{"dataset": "rosettes with rotational symmetry", "image_size": 32, "scale": 2, "hidden_act": "silu", "dropout": 0.05, "residual_init": "zero_last", "learning_rate": 0.025, "orthogonalizer": "newton_schulz_5", "max_grad_norm": 5.0, "batch_size": 128, "epochs": 17.2, "warmup_steps": 650, "adamw_weight_decay_other_params": 0}
Rows from block 8, named by matrix and row number. Rows with one number belong to one channel. Each number is 128 + 32 x the weight over its row's rms, rounded and kept within 0 to 255. All counts start at 0. Numbers have three digits each. After the name is the row's rms in percent of the matrix's.
# convs0: first 3x3 conv (model.blocks.8.convs.0.weight, 80x80x3x3), inputs 0-26, a 3x3 kernel for each
# convs1: second 3x3 conv (model.blocks.8.convs.1.weight, 80x80x3x3, transposed), outputs 0-26, a 3x3 kernel for each
convs0.2 087:114127145102114142163155140148161119101109108122153150120100120146106131115107125136150166132129168117127135127143134192153112140099120125131086115139117113115117132088175133099171135113114118094103144097101174121103139191078078129108105115120107122164067078161137134194112070190093155147128167135184053130154124068156125090142137152155133171150103203133138137132125109150135118194086133141060079112079093130118157164180168160114097159155154156144137146121128089104137157104138146093101152110164087097098152139113077157128136127140107132193033086021040075037072081000158135071188172142171140165144169158135116107136102129091126101117123117115132130111123147115145160178201155142131123096138122131138137055100182060109164106125155
convs1.2 091:127118141186145136168125177091167139119199133099091084148111112100137129139147143159111122127117145101127118105087124063079075085079089144176186123084148169129156138127124147155079108166128147147139150133123147115168155114163147130136172119142064096124083124124084150090182108148109105150113167146153141135191151091153171083109137117098113146108119124123138125157120171161078132098145122108194109129134099119121082129127138136120102146112155125090120138142151114120100070115156107124171114094160132103160129140136103155157107124163153108177197096187144081216232157216102074136144095114154131116101111076169179140146079107147103121184113148168139188121148127143194127112129101129085129108094125144146132181190158173167165109163155
convs0.3 100:149121132139089118127075089158161151094135126145115094129120125151128129135131151142150118140197140143149100121111157174151168128146166116158145086110111130104124143164137017059085080070140092094123098144139143134114109124150121180158066077162074138177178179187160152145128082149040000084164087127146107148194181172166111151154101103202089115182091077111124152101118128130126124127103095152063109104084098130080122079039085147143149116107114131117117140138123143161142176150126160137087121006051118079140131100106131150119149144100173113119133159121080106095112091099164160103125123064152148105137103104130098133141128118180158140140141098156153102146149142140157141166123126141089115127056107104114143159122120130145140125135137
convs1.3 095:136123149166101120127104135145065158160213160110106045139131138118132122115146142074080114129100112127089140076078098100094118106132160088117166148098113150109132110100171124099177156127147098136139072123109115148072180223189114153170183184166095099095062081106159151119076099127143087115109115081098153143052032055133134086168182087109145059136139056147123136110178135127103154072098144128150095088083111135141150182180148175109094152144135156149114164100131160086085113079075139103083058111149087159144129183156092145124132161104106117132172110122153103111152118121231152137205055120134071116099103103116143142151156114156098149107107155112032097193178129120151092136140131138113133151140134181123133162126121153120120139112122
convs0.4 097:142146074150137100154129126154154136142153122106118070124120118137106110150123144157155109175153100105133134108093091109114135091102152118117096131117090130106154093084000042041000106181143116154109134170146075124141092120126123161167068167133141118096127123086191139124075133143000103059122118095067056143044130116084070132138150119225140107152120120112115132144124116123124130087117148173161106134106083105131125139119107100107111111129125107124139110116134116124091100137195126097143133086156130107158090115123080107194066123255067112151133161136179171070125123066124150129085184154099146121128108146121132137111105111169151147133121160136140183141128136111126131117111134119133112143144036109115089108128104132115090147122106
convs1.4 086:098162121080120086175183057121107140121171129106115127133095145098093117116128119129109138120079087122093050156106170141117139168174187117123140119108088127119088137113139144120098205087112132123176141088136130086116135106126181137150142117170130124133180118146131166114125068100255163184220092146091116151087101118098105108127134151138157156153136160109137109096153126116153119092136079079116148113141142115120127124097110157112084122195107142147103116135129090144147102150188130127118116126078142114092153125157080115131034140174072150161133082126101069131091133127098073100195096175172073125172125119079146097107178081071086109135137145099037053156163152118079095139141106150119138110074117125113145131117148106090105136123115
convs0.5 111:125127124129130116121093109092076124088123100133120111133128114139136117126124118119097135131115143123092129129124128133135152141136148120127152109146112107161145127129110077213129079143149099134089091104096099092106126123112129096104092109164082139112099164085132185096113146147106129151117117118150085089173143131147106115107154138095084151114146144159144123141145124133134087132130085188087121178070129137154130112118161135133141144124134136109122135122146159100066147117075110090140153095072087178059062215087131099152103099160118098104069155119061183050078158088140106103144099088095120086128119128123136152155151135085126110112159099088117097112144128131147145141154158132096128162134132137154099124120127165119103139116119
convs1.5 125:070150128078131101096142106143157113161145115134127133180101159142077205134092151133122127113080177097102164118146115115175106138141130124164079156136079131134102123128181084074153155110131166130143121131165100162148142110130170148140136117139133136113126129169111112144142145135104120135140137125112159146067116127120106124105085128128101096131110103171026135218000099138091134163122088118118077133108122141209054223154057169085212036165117059215143105202117126118100160141112132097083096117173145133158167144119128127132131122115149131134133112092149135134130107137089101129131075092131091087190115145159161164102173116176076109107078149132109107106140120128117105128097151143118111095109157118099140132152086178157079158108103
convs0.6 104:120129122104128137138124134143097153110076121076107129132119141121104128118119155117143124110153125110141134150142123144169134140170142130155162106118126093117102147110137079138131071120114150126156088087116083081104193159168150169147138142119129109113098136126093112095144095124090115146089127168200162125255213147213103089111122111077150137065148183127150099093137108059107122138095151161076103119134138105096109120086111159114159135113093144152112114137160119103169088071105041101072158147150124099105088126131121132143108152123100152086130114094165117148105100139101107151116124095181156145134130118114142132118146120116139158089114122113122164112079132120107132124090093161135124169085167149105176143111120147123122125128146
convs1.6 100:129133184091100144097145154115112086074085061098071117127134106123127164122130133092084093074122152074058091143139113117138130145126116141170129121119120116088146148098177104137153075126149162113134082075177052052088099091173108123175173121143153115084174116127167203155131134147139140130139090130094062093142103118153133105079029049142074184139120130131049134152089148162136123208154162167112105174069122159122152128122150135128148127119127144101174147114097112096115123123107082060090180169136197133211158162147134106139159130098116121153081124109123115107124132137073032084083106135077111040162142152140090125171172122068129125064076114068086120158166171128132163138138140092102153062138121112097100124146120125111154154117096
convs0.7 092:190119120175134126156117117103100100095138154110165139054061136064079141104144138141117124167163110167143117165132130139134111125122108054068122112111124130139112027188140095159136107112128143153162182152131150122108131111140131129164107128117125160117133174139091162105053060152069125144144168129169170116147088080136118086136120118120104104121109124104093125071094151057076106133094155107035124113075089151092135125096142118098119166147098135117114117104137092127143106104129167167134085099103109167143154170113049112153133148103176137097038048112056032121069096128123167126188164087193153111169129110112081119119132142129120106156120109147118110018094178132116159162135154190127105101090132092147146219155091189144075112068087
convs1.7 096:112144110154161110147096090118104155116093167096133128124108180103085173135131196109152149130173133131115146155144112170123157165139121152102130122069089149116136117139137129085172086075159130091079052156162057033086069123139062069113112102128141156191125064101164092139106105134124092110102089099121117112156149148135061072110106112121118119114143120145083111089096149125173142128130123107231159134178117129154158162136117182101135124128116140148075149129099119115106107178104064157122137111173147108145155129106147102137119079088129135111132168134133128137103102153141095119135132101122110095147126119121210102151108129106166151043114104074099137121103101136130211128046124138168153129165135117127117138141121157142158131105128